A small segmentation model, trained from scratch.
Model: 1.12M parameters, arch swin, norm layernorm, activation swiglu, depths [6, 6].
Training: soap at rate 0.005, 10100 steps, batches of 128, held-out accuracy 94%.
Rows from block 9 of a small segmentation model, named by matrix and row number. Rows with one number belong to one neuron. Each number is 128 + 32 x the weight over its row's rms, rounded and kept within 0 to 255. All counts start at 0. Numbers have three digits each.
After each neuron's rows are labels from the 100 images, of 14976, where the neuron reaches its largest size: "lies over" is the class under the peak. Only what is clearly more common there than usual is listed. The data: small charts drawn from random numbers. In brackets: how many of the 100.
# gate: MLP gate (model.blocks.9.mlp.gate.weight, 384x96), inputs 0-95
# fc1: MLP up (model.blocks.9.mlp.fc1.weight, 384x96), inputs 0-95
# fc2: MLP down (model.blocks.9.mlp.fc2.weight, 96x384, transposed), outputs 0-95

gate.198:168112177058145115136186100144161139118109162123137110105131202091192097161092114132116114154133096105140135143218073140174105112168124135160084155114130135083155138113123107149129124122138132114139075140080089126076207111120127099124149146188095106070140146109172052122113097084117139112
fc1.198:136114132080144124089143144094127135098160123162109135187106068143156097108148166138049121104100098107117115132121154113110106123083113101047146080149181124163161174188061085124162118148038124167113176123103106108130154119121133162136168178129118111139130078121146152138173075115159111191
fc2.198:128159145110134151143149144131149124165134068074123190159164179179093141100103184097145157152106134122181113124088139129184129076156151101131137130026113126120111135091075149088127117152124123090094123198135174092146091130135124137125099067089128153153180126111115141133130218130182102145
lies over: legend (43)

gate.124:119061131071176082152102094151187082130147121108163164140163102152116170135110114121125165122099102079126123120140122158175116082090141106165094145098184113114114098126099095092175085148116141161105100127143157101102176040148099161176127132074143101111105137107133199120132067074081148104
fc1.124:116107142149058127158113155177134117110162104130196105136141056175132187113047096179173197189116128181165127121115153189114121142118141127141078142091116087124136146111108110120122157143157097094137133125069150094124157161086093120138145153121104105043150131130159099151135124151137190129
fc2.124:099135126153173166160137092130115073098064178123145105134116175140125112125083136149079169113138204148088165154145131070157114174169122129131188098101178097152142159137136128135075116090142156138104153130168148188105132172167159143082135160125122087063118190145091158118156156190163145150
lies over: data marks (57); legend (26)

gate.89:156118163106080167138106199160189087105123173109165103137101090137133124071164121139127108128148138116145105200141095155113115114173128142124114170112158098125133155120140119197080188091094115183158132119131120120097121116122117162176126122152252127159166142137181112111112196095105137147
fc1.89:155114119144071151126085167159195085113188242133160106126092127120106128091107130155099134128138094115081154157133115196135156095105131144106133140064104144150158169153116138125137123138138121119134147143142055137076122123162077094137159059157134120125117127092070115119069123089104064097
fc2.89:063129129137089172126103149131174182122130120136121141115103127127198137140123070142127099115073142140099121168105197087177106130110132167133139155157106098106124110138136130159088147110096123186096078137191036079175152204116163089099177146105138095151130105069116117141156114108146170158
lies over: data marks (99)

gate.193:130137198152158122130178132212137076047124150106125108151111135123117134125166172103103083125090119124111175189157100166186071129101151153109137084158157170120130068154118166070146100063159154101120066160128151121147128099166096118100149159112048112133121154144150113151133130121125105114
fc1.193:066132200162105070161143124124132128121163142123172107171160107112093082120112112150189091113154146137137160189147148139140153120086157161128173152195146146142155123060129114090136150083131125188131108187165113100193129156134093080135133163175098103185138113200124095149148087133106126109
fc2.193:117108142083143080091160123111158108146113156153082155138103130155116131131173088119060170132158157174109101094129169095138121123159132172126138155195088130122076166144103113176128156094172109074085183075152077144124098166107107078170209135158121111096104100193118098087105103142100095127
lies over: data marks (99)

gate.140:168119100195147136122164100117152109074100085129196108084162100163070057169156121086084079157125103128165126167134117115164123159143087151123121199129117101164153078099142087091116140078143076147082130163129133133100144096122120154151129166144143106167092141119152119185177164063160136130
fc1.140:141108132151162111137161156127153135140158102107171163152080180123127134165153080147173178088191099135117138220140115154141162142134113097132111148138101045055098146071133139089134110090109121106152089088093140128159141129128174160137139087132163126072116163170052143151181158152137136085
fc2.140:098168059201142171117165132130116189083194158162115059129079159104109111122188136128111131094071149110139094193124173108150143129140141102143061181135069109106120142147145131129145122105134170119147154172109097137140151115135083105082126143114116098093097088151085098142147077150075152103
lies over: legend (48)

gate.370:098105125120134183118196156133180125145200161117111151140148115140174096092110164087156151133071172174118116158144179123119127128200106144193149201153088140134145124160081111162096153152143159126146155097197158148126160152086118146124158165107149099128119157110112036114136142173144101147
fc1.370:111158119138117134141105098113139121131082129117072111135091102160149169113154135199139219137178191138124113121150187135169157082132122095078054148145083150145154144175120116132147204158141147106153120100133114132150093084127088161092123139047081137167131167121143104140151148070160109171
fc2.370:149143121170120179113154122128152155139125149078166107143122182150104114162168149162105108123032084076103131122096081092092114143148153118133093087073139112142138149115057194114162138085135120088128142130161104092101107195099126134168126050193112092146167157080114152155163133134155163119
lies over: data marks (85)

gate.297:136145111104133138205130103140134151149159126116126123179150088113115073128122076111120225104139127128121129135145122133160133139140155170052145152138178119160179177207199178127146137111116090160141158080098187116146148174156150076138142160151139118180104107101150193105145143096144121086
fc1.297:155192156104126062104166133119119175117081163097108128115057132142132178116138131083157134118088161061158112150136077148097117112170142198131145130135111072116044138094050118135126124176149137142073164088166115147142072127134151190107118147141103118159141109171091158149137121142142088138
fc2.297:117127108141130080116115084145134112174086050135146137144110183098102110170130145163158152115076101142071153116184067153110130127155113132105101125145150138070146161188134169141153093149103167146123123146214076110117083170087092098160078094124145048089109119091128092114118097156110117104
lies over: axes and grid (31)

gate.383:158152141099157108152177118187120127110139151118164054139107133184111119130102145114157065118133132221125114136146165161176097072131146148156089142128068085053141117167118090174159170120139114151138069131131132154166129124101092100107172106103108122147057091133093137116173104083142093168
fc1.383:085089110140115144117181125119171109111145144149167094082123132132119099159206121141053104175168074048092180066116125136071084095121078185093151151127116122080140119105091123100091051131157146091102094142095115151119115131120143142136150090134128130078137148158066148152115124134088134135
fc2.383:176130076166188126167146072196096166134127144161172117174151140116041109115111141169162108120132172192129114137156139144107150141122124095078136141089121138127131144108088127129110183133115172123102126122103102175136215066151120127093128061133110164090135114147072145159154115099119092183
lies over: legend (81)

gate.92:104142195088103124106168095089093142129134116176140108092106094117204119113181096125112151168118169118105160134173134152156137158114059059134128185085145144072140096154132138118127124081102132101053134162131120108153150083132144160160099098152113182077160189108138139143169119062162140155
fc1.92:128182154131126156116090153075182135109167063086176120164100114089101160119118128082176139101114174143113100137166121106128138107034156144148134104194097165127172150138074133169140140157131151118195124108139139152125092134081136125153215151197128144127190124174162123133157143133150121109
fc2.92:117166171064116122112133151166115140177159121077118110176073088113105157117044133180103147090070064111103116153123144110097146134133160154091164121138189178091149151130109173131097167085124075102143122121173165042134155164119103098088109113136152091114129151101153075159094126127141126112
lies over: legend (64)

gate.76:124115133107156127183150199108133142191133126137103144158123089129168115137165146117135115128125166074159136140113154117126122148096127201086186184095120172124141138149146092154078134153119123109088091126154083136104176067200120132089193099075156102200102070133145160153103144160173150157
fc1.76:119157122105138135139171134116155169128116192145063077081133096113120159129123118152152080147087126079068119098138096118138098148122098100057084175178146153100121093153117113095156149160145120112123145076114114081077199097072074116089159072123081090147083149159108101151089086129115099117
fc2.76:050124101099058147092109150066130112149093080112145146178104071121138117150054107129089127117104110167191100110066101099121109135122156146199095103098104156141159115139142080122112141183098160132139145163119093145145089143138095130130122180100170157179154138076088164117114180098104133151
lies over: legend (42)

gate.141:147115108097130163090179125141127134083166120136148107098111108190162131132169137152161120177117113169140145140142160143092131101169104118153067139117084118133105159170128080046126132045155107143098094203128179146131191114155142168130161138113145105095073116108140072145226135112150122147
fc1.141:157138190123142158111158105134093152057097113146172127092110083136142136114092096100110091141111132146138145184139173085091087089138120149126116192158157112119117135163135160069104125096138125120160095119111037152186122115210168185144158110117114118181110177084130151191114088148154147145
fc2.141:144129133135147172104145139104202101110150141117170078095145087155159142170192142128107117150169122108161100151106136084122111098131127155131134148144082133190157177071112107156116173102177153092157127183114065183187190129154100176130116078134158151116103069177132172097159131168159149135
lies over: legend (97)

gate.127:137173084135158139129072196103161149033141077119164131124113110130142160121102082107092134063131147168174156158156130110122183095165107088107133117132141104189094102131141126144075139189120145123123121177156152114160163144127130141114098126075176116110129137164112132104070098185163200159
fc1.127:087106096136127168131172078112151133174107124137115141166135078108160098100121101149180172116141134152086208145153124144137192141093086157101138171099071124146129150127094107068167185107180120152149045118114166088069177133091110094131086141135120144122087102093143130122114085120154066121
fc2.127:172141129132119105170154182137135167062139065129134194111150138162121092143116107108118108126121116150138092128137113164117091076122180072156114120122188101207069140108138087149156141096153148163124164067134132107164147054115142117054128121095183108107151156156127107147173169142143154071
lies over: data marks (97)

gate.158:137105112158153124096068089116123129109127216147092156108163151150156114138110090127141131136107154125144130102130104128092078190153129118172120164147111178147184132153060093122148087111138173160094156081106154219076120150108137103170148171115077076139138104157110125103078145119122181064
fc1.158:106151107196146137146113110132136127031137128134080152086090111131109144159127160123184145143202187111116115167112201113098165113088157074139127107106145155108129132112122078131127109106098086140153062129163149100144150079115125123141171170098124141075148144131179187134095142125220127118
fc2.158:144125121178067116092097087127104181172156135148127125117165127144106154099132168185098147143164095142155145148152079085165210152122190138179114224139107142105204144130092150094142144102137152127105144138084101166140108139147107144153105104162158082135078100101150097080131164121141145073
lies over: data marks (55)

gate.136:131124201151089137145129166135120095083164158087101112142165131091190183137116082041124197129116129052164119119134146100174116099127111191146122129134143143156069146149159117193126105121175121128109149147082151135160108070104118129133123134136185165144108161145170186165173113129087142121
fc1.136:119099125061164084142144113041104169148133116174156144116127107113101052125065212082133153129101153172123062069138164123114143108108110127072097129180143164098187135157125096111115166110161157116102121136102152148146081117082133152111117160108088102087087149167153152137125104100135131091
fc2.136:163186063063112119118097121150098090088120123186113151126101119177137250118146144125102132136056126070101132102140141097164141086147141132128199115143133164119049129101145130137121117101130132043113128143116137113107141111169098102162085105089148150092109095100121150095125145162118125152
lies over: data marks (100)

gate.142:149190130110185125141142083148136154153113149154151141181132101128106169157124115156135103098145167163104104152053112091079140175063087126178151141163153142113098118134081073108142143132103146162160127142125071122126113070114119149137110207117161064130128179160095187108062104141140179148
fc1.142:178116051114130156106151162144129094087178100111155142168113115149082110095155150092105166152083155063165099114140111172178123088178183196138109093073145109202106097123104157147103122135140177139100139136123162112163094113126111090105165099129146157112082062105162154159141133133169088150
fc2.142:163155110140073122165108128144174163120171186113125092131131131110118148117115141191146096088154086131105168106131159138079133152211091124120093142176149105188133126134120082144147101187166120178117173142181149139126117138141121136130138154184181099169170193173178155160103069107154176146
lies over: axes and grid (50)

gate.315:158154108157160088127163130170188168145132135114117124182147141174031182125144106080143170080117125145068152138129121144141171208149131106135088133092103166097052061119085126127120162144158146136175146137168089108149167144112133162139117120162122123139127167165151141148106077144173174143
fc1.315:104168132116093154058152202149157115140077111119064141135166146130142143163083130132106183051124152161180166169142136173130124103056106125119142098119098118164118112208122163163113124107083153123147107176132173116134104105194137135125142054117122156112154152122138164134129114189118159167
fc2.315:137129129087126083200152098081123132144121095136138129131141130137148134169153093178141111167110171148144088146151152071076107129079155190095093133175164144092140179087142109106148139121117155091149118092144132104105145146135153099161141196070100122040179063071146099134113145104155074093
lies over: legend (83)

gate.248:140163142077110079130166135108124123107097128125186133152151166184093082066129131143089142060171172130145092126147137123130162149140168152095153120175204158146097088146095174161118179158053151125089110153086181190135138097114113136121113175110139143159095197087141130129173128135124154143
fc1.248:123134146131098122078138064104101104135136205122127102174095150104097083084088156158078185099094159103140107135162148127152090120161089162132110182132149085169166119154101053128079126132141108084113141126151147054167138077079136156105101129126142103170136177092172093124185129149144167153
fc2.248:084110213111147138154124170087065127112111096165080146151125142166160149152103104113135121155166103158129175105156139132122173098157137092157115114111148153128152192136084148148173183117049153151155150136147179107072132129170099083139091131066085134170173095171186109113109172153136115143
lies over: data marks (99)

gate.68:126080131190138119122145124146082112113178051230139157174150091148133154153104135185187092166123145082134101123086102178164085075107091130114119147122089165122144173101147118111110129137155098135138120086130131118153144146109158108154141120111125106162160062142234135128095127103165135126
fc1.68:108136177147190161152156119072092117136173147181118163129175160119149086159079124095172153081146132085104110079141120154135139137118073112124162098064104158142145097119084106115121094060213130104139108095112097147154110131117115091159191101133123115126102143083151084149135035150103113125
fc2.68:129109102120125077172132100157111115131142131128107139139132082109118137147178154119082083131135118160121176099093115069074133100068184102155128143193098196110161142157130095180115136106142128089110118089139148167064091204158092125116153150142110174153208151096132133096104102163084071161
lies over: data marks (100)

gate.183:124126105155063134127108148127142138179134146149090175109121138138151172147137183099187154119126128043064064148075185122089062140199150143158157139160130156124103100105132117144124111140142153135122185145182122173151089161185127128115136152134175069088141142093135127098151183081115127099
fc1.183:106128086118107153093157142164125076106104156177175128147093143080094110143108110105116124170097129128148106172128110134113123117102096154102095102124133101143133158067179141085126126132093076097149104161123125115099134142090076126204085143159122233105115109112145153121071107231075131087
fc2.183:121142123104131107161108135107165098147164132147120102110117153146130178072174158128129128096172144144230163063164128064155055124155120177092137110184131108118077153178150094114035149108152173123113118123062118119153100147140106180148112168135113128120128122088157118109145138145070099152
lies over: legend (100)

gate.312:135183065140138149173082121143175158136149146145119149111108145186165136119099162137104081152088171155076178204159104144100135115115176052104114127173128125177139142118165141098144147142093152167163207118118150133116137174136186058083124138135114090127120106125196104134110142155126112167
fc1.312:131137123099103103140113093148100131161051109150128128116109151123137133107160183129198102120135121131089169114089117083121115100094129138077135137140081119126146133052124140087119103126119154092086154088098195112089101074138193158163173182120114178113120168114172090082155203149109063157
fc2.312:144177209089111119173116125130110150101058146116046117058132147137139102083064127138130152118090122141105141074190081100126125138118157093129115120130135139096105115181102117134156149146189125093082134140140138104148210125104123074052146113190143102087093127110127179136122132120111135149
lies over: axes and grid (75)

gate.236:113142099194081117120129153104135122138164116105135185125131147136098131089104131148103129175092061095121151110143129149117043176135157161143124081093146116090105113170125133147124189041149176134108094169077184180159187159081114157124132181135162082116092158155181113135139152138109138119
fc1.236:109153116131118156092101101137125180158056162152155138133130154080113140112178126116101137156187129128170141119212092152180125129085127179194087117104198136132101142100128170141142103170167101102123111074119093082102138141121133118086141118197102164066144110070179145156086143169117127139
fc2.236:158066121148119172106147146117155068092128096142162097122166134136155127102136124076144122106120160139126066097086156113115098162095122108092128155118134172144160123158099128126164078118140134179139135141116063145159099119042140166116046095149193125078107071194170092097135111073095123134
lies over: data marks (74); legend (26)

gate.14:165200151089081157076093110071136098124103150122098123145162127143126146181142113077134106186072168106092140174100128132180116095127117096148169153109176168156130083139124049109172083129120178157121120123124125111131168112051159140102147139147131136112160165135092045165094130129101101143
fc1.14:142116120136120113098156187128146103113164133154158182105089128123162159107115110127164162162152169219127121165213151172125136130146135136182160098171126081105127144097177205120156067165149071106158145087128158118101115096130166098132122107151157143156115110098127171077081158130125133201
fc2.14:102167065162092150160176127154130129090103119097128104117163154175119110157127124143113098134101117074079115131129112097127153030099154123131127191164101106135158117132055089119076117186097150191141115147110179106121126134093084089124095147162090184111146138167153116058154072167115121119
lies over: data marks (84)

gate.25:103162165139108116131145088162120163124106144175166194133068116182138138077132104109148130038172131113097131119117129079150114092147162115163118192113135143099169094145137131164135158133123133197077174107123122096141172087178116098149116110121145109148087170148185169171166188083168145100
fc1.25:084113156118149160111133122066114110129113129115117128145117165086067162133176100104113084128158142183149151047133132127143198207089112079185132120132185121146105095139133101084138150163093120130096111109162144136152105128193137141113101167151155135121131115168159196110076107146059173172
fc2.25:145097131144090079082085109192145121193099108156069141125112144104178148154047166114136119155126149196168155104152120100182086077115144128127153127172087172096152180136177089096107159128114178128080143105111134114092111126116160148119124154168105132147179112060113150134171127119149082093
lies over: legend (100)

gate.279:179129165105133179098101079106128167132091114155157203135167121149120146138114095133165108117115136167074160070109179156125168148119118161126123178109129130156095140163124115138184115118122174121074141166206151125133195179103082136110113115101072065087066148132099156114168130162092151150
fc1.279:179130078149125152063123115108165079164179112137132120136164114102100105227115143126103135150143185115100115080118108118136074143127164069086131155149123128162127152140141118108097092101061113119147140083099121163091130171099160131123148086088157123075142155063200119105191148128091090148
fc2.279:181125145154145121155129153131132158168156102145136125137114168140108101080093133166098112098135135145068159173183119136126020110126088093164114153103108182174082099096083164126161161171079143105103141137178123118072154174104145137118186106076079125193097161117129149142115125163087134099
lies over: data marks (94)

gate.22:129135126152147075149143103189145115137130121121133179131137161170132125165184075143138088112141155169137155124157061116157108112154083142186198179131033133132135181104146079135116157064158149129122076143126170143120164088146150127100099133132200135078102114104095137117111059149149146160
fc1.22:138162128191105132142109162117075143124171080134115183148060091077113191129109121112193103155107105168107182145180064100129156115117142107127137106162131145145094126160120171130113149140136100180115121173123140099129147102098150149089175197112060083061144100122140071110174105123150137111
fc2.22:124107173118134125113120100135117213148139144072135134161120074105123099114142146074114164103104127139139188149127126090099167153135143140204163108179141117104174173155168129129107152188128096158102134108162194077079145109140168124127112152150140069122177162090103134152143223189135116117
lies over: legend (33)

gate.307:143159090097082128132170116127191148092120138149127173113134149123116110147163147128089150132144115127063167101152155142126095066125159143094063108137149110150086149155138074105162060112193114149109129094176051127114140086095139155037087188093105167137079164117117161128153129124105134158
fc1.307:145084122106148195142174114108162096078130157109162143079117130142095121114148180080099132100167202163127123080113133140127141083179133091089086106145168154095056066155176120124112095125119153175100132107132147099124113102148101197084109178114116097114104130176076119112180132144146155181
fc2.307:155159159127054115172072097131156149122077130110083117130147105166102122140114181113096080142127136151148153089165114184098208127112098115105120188122103174082130150067144141136033150087103138158120169108147137168106066157165080100128117114152158151162099089126110173164123122164121120128
lies over: data marks (51); legend (47)

gate.175:155125102137184102109200186143082131151126137121137166165071107151087111157098152120169108108135092185173137183140074169121151153111131148135086202137164138120136104120130161168147177192134163126093152167103070132111134133131126094069139154172129139182170164113098160148140182097095161113
fc1.175:107133016182166137115143158094121139155162147101134176128142102136085122131116136122118174114110104107089129145112164147133127180199126172125130083140123099144081151164147153128145123143101100161166173154098036123169138171084096102116124146113201055166160120150128117111182144086117119105
fc2.175:097128056135173071161179085130140126063139085111134098131098093104165114148163136111100099123081164130116113188117111136172131104214154094129140090111066100114106185097136128140114164139108115166167118141079030138154137119120137138122205133140118149175113104144145154155152110184141127127
lies over: legend (48)

gate.218:191132099097110088174140122136088169097084156071044113103107091096136074164115139171100103111101119055156083118067127131099163122133191164091110119111172137113150138126116124131139148151130125158174204151092153157099171142114133105113113089108081161083184148119153126140159106070114121137
fc1.218:136100118083124152133145177182113132084176126059063115053089088125133121141131135151132074129123092109114131127087064146137130113180148095139136115119139104089106061109157107149120166082130103095150188141114177081107198116118123135156183162127147114120137055120142092138108163207114112145
fc2.218:151210112122106128137088104091109163098077100116132099155070108121171122124112135094101117142148110149126174137225156065082154180142113125171140110146143170108120170132122152078091151066085089126109072104110122100066126142139134092159159145129084170090121113182163167143134173142149165125
lies over: axes and grid (38)

gate.56:097142144107089150143159140250111108140128156128108157152123179062067099144178122155093112066133147114158119145099124126099124145101143094135047061128108123114148146142165192198133107151059091139172093139161129131098121150109125168127140107158159173112140153124151128117115180131148099108
fc1.56:149052115147134137128094162106139095099115179144077073120086138160155171080085152118108142140104086105152112160067064113082129096148097130169162091107115123129080106103094137086170126100173087091147117200133175113183108191096110137087188093152180144154134127128162144139146127117142133155
fc2.56:085099149119151120140155078131071159130143104145179093119142133098058142081160148179169125102104146097169134185083112102122187179137141168129141149200202128101160135133097145169132136084129159113165128178144156143129163097081169149167111151105143102080159107089132138127160148114189186151
lies over: data marks (98)

gate.319:120156085101131170108096112148135072057127114143113148088095136117106120199160103155141107099136098093127087106161158200153104115119121120070101091155141149062094114089092144143133132160144151129082134140082129189081149087151146124158111150121156108079155164151157119156173093079220107163
fc1.319:095176135164143121172134138164159111089096124130039107119055101144117067136132119165133144141125119157156109075097134110140118136118126153144151125153182154153092154076141075151119183168136141109061090192119101093098149096156135117069098162101144156129157144140159054148155087126166058131
fc2.319:102108173108135103119097197166188200149145134129149059120148131122141168160160105117110106107175110076086177139161107087149123142088129112142149151132115107077100130162076135135068161121115155161131122140109084140202112130088107168126170143110138115161117071084084105157068124163112062097
lies over: legend (65)

gate.305:077152170131134128145111180070103115139128136135168139143165155186145129111079148137117141113115134121150062186112123143087140146174118097129150170087120176100086169122134053099160178152133138122112158135044157106159100183124157125163054146075115138100095192118154195121117144107093118132
fc1.305:114083178120182088086124108101062123156065114148104089103126166092094165107074096097149070154062102077137104117137162134133083132126124135170169098112132142110177113125137133165148121119115191119115108086165106119113123116071119177150081124154079145162106122189164080094107087104120115185
fc2.305:138158137109216177145130153084103085115150131127109164151095148070161074151126133111094159113077211140057089137161097111164068118127070114085222109143120137122125134078131098119105163126103167092141137144122138158112129116149128098102062118139088116096123134108120097153144155129140074089
lies over: data marks (99)

gate.191:177152123142105133121130119159120118053162086129154106082170138056094108135147174104160038136137081127117160097094164136124165128044143185178121122130182138147092118120120125090145191139152142152127082100148095182089069133163126137146124160125139094136097104109096116094116163177139077127
fc1.191:126155177077158120158131168139090134164131131073163133178114165116160144174156108202170124196165134122121154110123165120133189137155138222103120130094181169176090162103130097115104126119157090155128127092101092148149098141165179071132119136084103145170128166069137127142116099132078133165
fc2.191:116065098129112136117155141163123119160127150147133101067155108153093108135139146101149022076075132099100091114138146127110121120145096164099100166085155087094116062148108182119125090140148115147146105119133157186147080076146169205132113155153152111116099077159095107145086083114194098117
lies over: data marks (97)

gate.118:145110139209126145137177139100155168184107163165088140107135156143189132134155148141142190124151146144175186116110136077136182095169181117104188124161077106145092127127076131125086190108109102133156085116091134160166148069078114135132133139114124148125189119115139062172112077145133137152
fc1.118:100129152085104150148124038158098122118161129134102117115080132178129142146135080116087002153138108137095156151123071146135140125110137136094110152138104130117077136190120113160132101125150100128130100159190138119088173142113161080194128125127120154105125142167126088156127221129160075124
fc2.118:143149136065131170132142158076087123108144152155100165118107108175142036089164070185150179124132164167170153095148156036140058116146142095136110144083110172145164105070145139083059090099134128127134133115168105156154123103132140150098129130105137102125127181100122133140132096121081162141
lies over: data marks (81)

gate.17:144152143182119154137107090157109145189103189114090079156109160144130169066096060130127074161148147102152139128106104070114107161150194119154121154159107164179103170128163166142128136132119167145123165103122143075171209158116081194154103145137146155137151120128176059152147127138118155121
fc1.17:119123152147107158189125106105141120152187163112161114163093157133144111160064115144087098165155118152144167139103107091092207101180189098114139200112131120173076189141087120124127169061154095143109125077119167105161114153101120133201076152131121146113166126102160137144163165104107136099
fc2.17:168161117142137113153110146124059109082121113113080164111119149140128100129147112103142161104171174106141126101073150169207127170144115153133156051124144175184100089085123077107105138114143135095112141159158137158097148158126088079138171097081112107154144175169189175142086191132113072159
lies over: data marks (90)

gate.58:150174139134107142156102135126116123075142079129199128203158163092113154101113161196130029139151099140127140135173161119146089129133107164104154145081118126069110148098150145095136108136136150175102119184139127086146095122141094076133115153099161083156142068143186129108124119197066131112
fc1.58:152135067165144092142128161164130156137153108126142136121043147148194091123142080105104195138162166137128068127163115108155143146140092061175121150199099088111149188153146107175154090128148154153132122147129125173111157173130123116124112152143112108200167160085173138073104134144187108146
fc2.58:173149127120128083128125086120129164103125090100067154185066164132074179123199107132196127167172106136109150144141150186181102157126110130140102133131143086154121121108140149085127058120118113090114144126132125095184145101117138124152079172112147116199097083159159156076177156156086156097
lies over: legend (99)

gate.285:163113119109136136103135149156140163109166065121175122108143132168106136098106125123161206090106129038084148160113087136164107125213142100087124153127147121100098145009120135094145114131097098108113155111126132134124164092078141125103150152122095096169108082200174155136130162104107108136
fc1.285:180166103133102156101149141167114158137166144146135168111149119103100154066121109129120189140131128163092123113153107072133123209120137139098097150132094066123187144180157168128118111148056167138133103127114126137136102105128077170128179035161169149147137099112074163178090115183137129086
fc2.285:108116097143091187100129170123093045134150128082078133147169184117172120157100167076180072127121168162181159115153142149126105123122115087130129167137158163095091164133140106125143112112132097126141145121117094150094084153105114190176076145150074056129111124130185130133124104084138165062
lies over: legend (100)

gate.210:136111182127115178156112118127138105143146131063094100148113149146098139142158073064129103124118106163138137115126105198155135094085083120175095136162148105068138115120144110080081124190127177142075095108115129185120079057115099180101079103144139134143076172155168204130119132110096115142
fc1.210:096134060149119077109145073160096121058077152126117099126075172147157106095131155113114166112151130116081124090111142181102099067119151115186130240108130099117152134109119133113142131145141155174083132153132140091122165112208116132122131133108142161160114146172150168108182112087073105128
fc2.210:122103092131066078084105134151114127145128071120114148127181161192123176121104161148151086113096154186184127138185139125055154111154139063083110123137091147156123091171099073097142152090183143097117105072119179168138126154108093108104165055136106117154127111184122123103133156150140134118
lies over: legend (89)